A small self-supervised audio encoder (BEST-RQ), trained from scratch.
Model: 4.87M parameters, log mel input, arch mobilenet_v2.
Training: adamw at rate 0.0019, batches of 128.
Data: trained on short made-up English sentences, spoken by a formant synthesiser in many voices, 26041 training examples.
Rows from block 3 of a small self-supervised audio encoder (BEST-RQ), named by matrix and row number. Rows with one number belong to one channel. Each number is 500 + 25 x the weight over its row's rms, rounded and kept within 0 to 999. All counts start at 0. Numbers have three digits each. After the name is the row's rms in percent of the matrix's.
Before each channel's rows are labels from the 100 clips, of 14976, where the channel reaches its highest value: "peak on" is the class under the peak. Only what is clearly more common there than usual is listed. The data: short made-up English sentences, spoken by a formant synthesiser in many voices.
# convs0: expand pointwise conv (model.blocks.3.convs.0.weight, 768x192x1), inputs 0-95
# convs1: depthwise width-5 conv, stride 2 (model.blocks.3.convs.1.weight, 768x1x5), a 5 kernel
# convs2: project pointwise conv (model.blocks.3.convs.2.weight, 240x768x1, transposed), outputs 0-119

peak on: silence
convs0.216 076:495512523468547468479494537511488528499489570485479503500482493513518481503521479438454499509496491511551507519495562495513510534545512487541545496514493528515540499507511474532490510527489555452512531511519485493489466462462481508472491510498487530483455502510491516481480534552495510505
convs1.216 109:547528504509494
convs2.216 075:527487550557475522481473505523519477479505501473496509540486527524514489507516507501518461468521482460537443487589493497546482486510526515515490509508489513517502492471562507523545552497538438461510475523509506474495467467546498459506467545473466525511474519462475508497475502489516542525512457494548489513494493525525515467539490507519472487514503513515518538

peak on: /k/
convs0.489 084:503530499505457546531517527497502505509517507514453520508482517486450497473472503515486541515513511516481467504459533510529519503459527506515472500480510502470516519490557534493582498499486485494502508449498499510493496492493501453510487503472504516471475466495514506452533563497458492525
convs1.489 097:468513533515475
convs2.489 083:470431492493480501488485491445528530522509471501493474509551492501510491518523488505498485496447526493474543497498505520517513525484476500485445477469522471534500506550524466444501509524517528503461465476544558456525475535518493446484504463478519524515470510456499511500472467476513508460493497516477539515523518523515501420555515455495492492501507454481497497

peak on: /s/
convs0.93 102:528472514515519511548535522475495524509514483499541471475547504502547512511471455529523494501501489491502502498526503529473494464504495505543518462488504477525485478468521507496494463489468489536470441510478499494466488514506507535514496492544505506526507533499480460508472449468488520492
convs1.93 096:517527499455493
convs2.93 113:527498520516510517495471468515508481509478503519527525501540526494506494516512515504520539494498498472493531502570503509499503484554534520486482487503508491517519445456509495439518457543548541501495491484487514460475486532508493518538520500476485480514478521466510503484485451484512548503550467494494521510521569465518515495520536504532542481508501465519513502

peak on: /ɝ/; /æ/
convs0.33 106:513509492500493573479475484443494497463519478506530502502489511531494507491534509492530514508513530478512452523473520488516515508502482511496506518496519490482474534508512525526550506505524452519496472436497586532522522521533504506503499479495521508472504496524518514530513533476534484508
convs1.33 100:500537493520536
convs2.33 107:532518481534508490464459534491483512511514544505489469505520495484500435505514514530500493474510446520466507503526543482520475489521533492502493511495509474499502501528515489427460472475493463476490544501513508514483461506536495535530485489523491507451541531507503503514533477450500498510508528497462526501529521510516524513543525494494481510524560502449525478

peak on: /s/
convs0.436 106:527481524518522502517522489499483531506497479509512495493526537531508531490475479516500519508510486517487533495506535547486505487505499521524513488476489473474519487492501478504463495494482469534493472507494468496462486496503490519537526495528504528516507512512475473504464437522513515506
convs1.436 096:537499459495500
convs2.436 106:472521503485551486531514517508506490525502530497540529520512508477468513501494554517519575490519483501500513534560472508478533529517531523478501489518487492494514493487484484449487518563524498517501517510480500492494503543474521531471513485492500447485510493509507525495475456514525532490553481508497492489502518458516467516521538516508534451536508468493501507

peak on: /ɝ/
convs0.281 102:503534502488483481515486423499478503496490466503490527526490512505532517515520511519474493536520498493471542500496415499511526525482475487476517514477519470458467481486492487454501537513523501467476552496491471524517492444528413509525521508521512474517498514508465476559489461490497490488
convs1.281 104:464502474468509
convs2.281 110:545490518488473515512505467516497500477465528462538509460474501520504550515443483499535506518505529439562501509528472491528509476491486504515525492493529514498511482517497523532531517471498493538496506524491490485495523463481477498523485484490501504509443481457499470506478490504537488510488497438543517511470493484503499514476470502471475481461465483521475538

peak on: /ɝ/
convs0.713 118:461488420499486498486496522509505503488469489483525498519522493488481568489511533494495486460482519517511498511489474460539520526510474503488490487504515499504487536537551513527482548515507495497495507477524507496525557544494570477496524501513512497488534487498520524471447546519499493495
convs1.713 132:501526541515477
convs2.713 154:488467488521489467436440508526510514528489477521464486479526474492503480447521484518485465468495550492478489508535563488521502510550518472482506495448484528483489514491516485493504504484473490498500499534477515499510474489557463492536466562471486571488512502507515485456491497475492492523515503504487506485534556538507526499525505520535490519506505555490478482

peak on: /ɑ/
convs0.87 097:483484522493486467466496529533524494523504497500542486508503489452458499525528542505510506488471516525564469515451535510477512478545471510524494490503522503480494530516511505538479524498544545472500518532533505502502520507498562480542567487476477491473466485506513486487519534526491507509
convs1.87 101:547505526501514
convs2.87 085:462501490543468461501485510492525526528513543488501502505472504507475486572470465518491502439514488506504474547462479506503466516480488522521476532508487513530524535500527480525501492513511529535513482519534470540501468480495481531477549464489526520525468480469469507515475472496518523541508475456516493487508505484512482512494478490494494551516502501511522511

peak on: silence
convs0.119 100:507510443475544459488501514514466536527493460481466510511533501479469472466516470495488491503504512523482486536523524502485510509517486556523501504533516522478478485508518504579518447491506488463501505517537514501478509498484536490479464487494517484476492474465523463504521506514500476481
convs1.119 091:547471498498494
convs2.119 111:516504480508503463500490497493472459538482509478471469516489512523487520529484525523458501448470474488505457467473509485536472500502522473489494486489517525541485503499517482509483490481484487485524513503482451527510478482498537540513436524531503502521497526529499464529558482484478503503486500488511478535484466535443507550462479533508493540508464507488516516

peak on: /s/
convs0.301 098:481483492512509480492489497531474475484524474476528461522475499519516468531483500482536509451473469512503496468527510514485411494465468530483515535533430506528479506515459481492493465510464491498490519541452519467499453506462475510492476523504492487501462519483468512488487490516504486518
convs1.301 093:513534498460515
convs2.301 100:508516507513505508515443433529482500487502448519477493518503513506522472512503488533493556516534497493514484517475465513470500475496463510472498502491472503476511511471461511572508502526541517548574469518478517493545484519507489493499517514497514524498493489522483483485486501506517496508497498525523497490498523504528498536484485488523494487469553503533495519

peak on: /ɑ/; /ɔ/
convs0.564 099:499486525545519490511473507464505507496485518465525492490484499523523529445487510480525499439455511517503474532478514451456473494559496501498503454505457492510503500504486439527492490477522478500488497500516569483539497495504523506484495473514547543476475523483533541476504528507489520533
convs1.564 094:482461496535505
convs2.564 094:491487487474496490492516539509494505493490532535511486469535482518495494502514535511515498493489494484511465546523475490527564497528545479480509487527556479503454491490507471491493543538523497482518513446473542470513511498470506487518502476473506492478509493462522466508493484522487491491495522532481464481514449477485487446519476534559540458526525444487510508

peak on: silence
convs0.709 079:519496491499549482528501516488457534513477481525457513505519489467486463493499455506467483536540506548480491522476521467530534509560515505533517470536491508452526469506538464524495521503495447496512476496528478497494506499502516495481527481478504521491464485455503528509507520516471493529
convs1.709 079:490473517474536
convs2.709 074:506485530491490468476489471534505495488507498500510477509477529525521479478496504502515472475551472515545474512475514510506514479457483429556500514512488556434519537467485518519521543479508447507539523513515489490480504461510520485506444518459494531476497487506507475503503513500483500512489496473549480483543494528517477533496496518509456531502503525493498469

peak on: /ɑ/
convs0.451 099:485484497496482551505518495515490496477504472508460501476454497481514489506551514548512489515490471477456507493465459492513500469470516501475479496517543498523504507490518559468517518520534542514520510510473540512534526508459500499512542533469484511516490460516512532466548510442502473491
convs1.451 100:465474486528515
convs2.451 104:506449506484445492501510491469497532520498500451509502456503461487513487512449437494523478468482519498527516512486512521525477517491506515503478516523540497542508511508557543491537525472500488521456509503507510511512538478456499501481495489498500484488470476457441478477488480489524514522486441495513514504503496514480512500546498506498469503507497462458486524

peak on: /n/; /ŋ/
convs0.750 114:496506484481506494467508515520529496500518482469517499508431481495503476491535501524518502524463491477512513522501448485484534463475494506495525528513523498536506520515495521540500506528519524504504508550513522523509485507467531501508525500493488485507441436497514514493575523492523481488
convs1.750 102:476522534517475
convs2.750 129:480485519524472470552514521545478472506530534461499536506475480453461479508477492481499507453450554506501527508485507502478482506494501529520550503536513488522461522484556480513513491493500497478511521507505483510528477513497529525431499496507486450496481509512485513502479484475498544391472494518532509533512481469486487514505459534458515525495494480474522496

peak on: /h/
convs0.346 105:533468488486533475504509527472510488483523491509519455512476532536491469514457486511496563511480528500507495524548497517485500482457484503524528518487442474523515456472490456518459475481471486510517443520495517503472466522534514537487513463513501530480491463461467506510546462513527508511
convs1.346 097:512481462505534
convs2.346 097:498486491481531522473507514462514488480503466538484521468521525482482513516517537479515532531519454517506505478519477517465527494505507483490511444496558511462511447502435496523495517507474489461487501445482515464497517491498519475515500506487530485516528497509536472528486557515497468515490542511463486482482463498506494487505483520516517439470481502508510443

peak on: /k/
convs0.96 103:489505489483514545482502536510488494489514514460447453524499506503482499493529512507489576494517550510502497510582479504491524538487477485528500489497516471531514499445458522498529503504479523481486545518472511484528502499477468475492478486528476575483506494518508523472518501524531485482
convs1.96 090:543524481486487
convs2.96 119:513544492503498486506533492446512492473510498510493504507537509501532487531477504499478517533515504457491446475478501524482514510503523518451484467519463534476481482482511485531488532525537435490504466534553531489490503472509542468503479507491499508501519475504448530446489512522509487496491500521471467508515496547505509459530504505545485508483517502566506479

peak on: /l/
convs0.137 089:499481470500506501504540543488526486517507520503480488483453473517469505544512518502472481497469493522552501499478532495481511499512524449540474504484500543507495531520495548522537475527530521496513498508531527502502507514480500461490484457487517530504516528554495492447493536509485523532
convs1.137 098:508488457486470
convs2.137 084:508503499498508480489484510524450479465509462516437494541468515493492474484530489486472485517443507504522526455518463464443482473500499516470466477512537491485486526514515479526458487476448488494493504496492502514488546498530542501527487525533513493521523504519492511495526521496514496513483479498481486520481536501500525483469515501456516497470512521535507478

peak on: /h/
convs0.239 104:494510456480473540508490522496552525502480450472488547560515493517497490490494477527525497482538525510502466495513508485548488517518485542533512486501506529524483527504517537501497535503474482502512469503512510487488518544526553468493516493536501529490492549481511530450457491470489506468
convs1.239 102:464486531524489
convs2.239 121:504531472513546509506499491478513516477495489517538536498537486474480486470493512538545504528559513491546531521515534521472449515505493488503505518492497551453543502454490538495538496490495504509508495467500514444525511546521487488513509521461500484457523496528506465459500511509484503467523485514456522456498459490543506506544540510525481484499518488480482454

peak on: /h/
convs0.270 130:526518476482486514490462504507471509497489490516513492552458535575518518485467463485481532524507526520468522538535492475500516526512448505504495487528458461475493507513529492503500507528502506524467509507481509511518519505501506478507543478526565505493501494459513514483506505524519521538
convs1.270 122:465489476468516
convs2.270 096:514502516484503521517515464490532446518520496488485498523540493474503474503502592505495527496545480459514537517515498474534531521507521480491507465486482518521490446490530519498528497539498496465487491485502508470496470479505497518476460520451512481517488531493532515516493466501515532447501515518495504510498505496509485474534487527541500472528494486485475531

peak on: /n/
convs0.716 105:480485483530525471458537514553498513514499467495500491487467524492490524497483480496426499474475477516502528517471529509535482511495500496498502509494497515472529512545518463551469513474510489484492489485522515486495479521498520456504497488468479490488514448511495523495499561569488491455
convs1.716 096:498473546483498
convs2.716 113:500541511508487492515487504473497464512507513454495480500504504534501489525478510484487506483461503456532490498497498476523484465540456499536506501509460504510475497477520522520530475468495479450521501513509501525554464499523472519521514531536458513572489557479483513498494462518495557478413547471515530549519458551493504519498476543469476516505490487529495524

peak on: /l/
convs0.601 101:481488517471494528521469521509519476528502536440477508548496483519502484516493526511514524461512515504523492474509480472509501503494486466531522498480496531532512467467467505516509516492458562529498476524492535499495517530444537484488491505509504485506445550508490500399464461498519490530
convs1.601 098:531523466481511
convs2.601 092:509510474526498495494478481484497524465514485552530544491517556470466515512482509504499482506490513524532549492509513528467440507511511525517479490538479503470518513461525540489541503508542454522497505485519530472543467547526517494523511498539499492478516470491486527470495519524468530493511493478477518457475502500489503477525511498460508560468524507505559455

peak on: /ɝ/
convs0.9 123:473487466513489501462491543506504529488490474485483493553502511483482556482488488498494495459491504516518526495495481458545511483507479517492541502517512490507526506526535507544481541519475476496499459507501507505512530540471567480496532494498493506499492472486539510424449530508490483508
convs1.9 129:461497521526522
convs2.9 142:477495468526531491479472524521546522530471490510500527522521469457488469461526518522511534482527498500446547525556529491513520502528521508510546504423472506495497489474485521459494484517498532496469478512498496498521477515535507524507513544472466523488498496515533516474462476492517538465547514507482511473504514491510506473537525484545523484519514527507491486

peak on: /ɝ/
convs0.414 095:483506417469461533496486508479450496475506504489516537543528517519461545490479484507470550479523530473494498492512497452500526534513491514523501511508483505482503488516538519490525511506487502530510469492481492513522493508489537519492487506485526525518502475494462521489493504496498512516
convs1.414 104:512527526522532
convs2.414 098:482540506495523500508467481472496517543442512493491523528501514493492528519505474526497483517506529487473505473507504496504458523494498456504455470443523500492543497510530523501544510477499489464472489481517479466491499512543448518521489469523424513497475500499501490490529498492519510457519538473510521511476503502504487483515479503499436509512483510496488496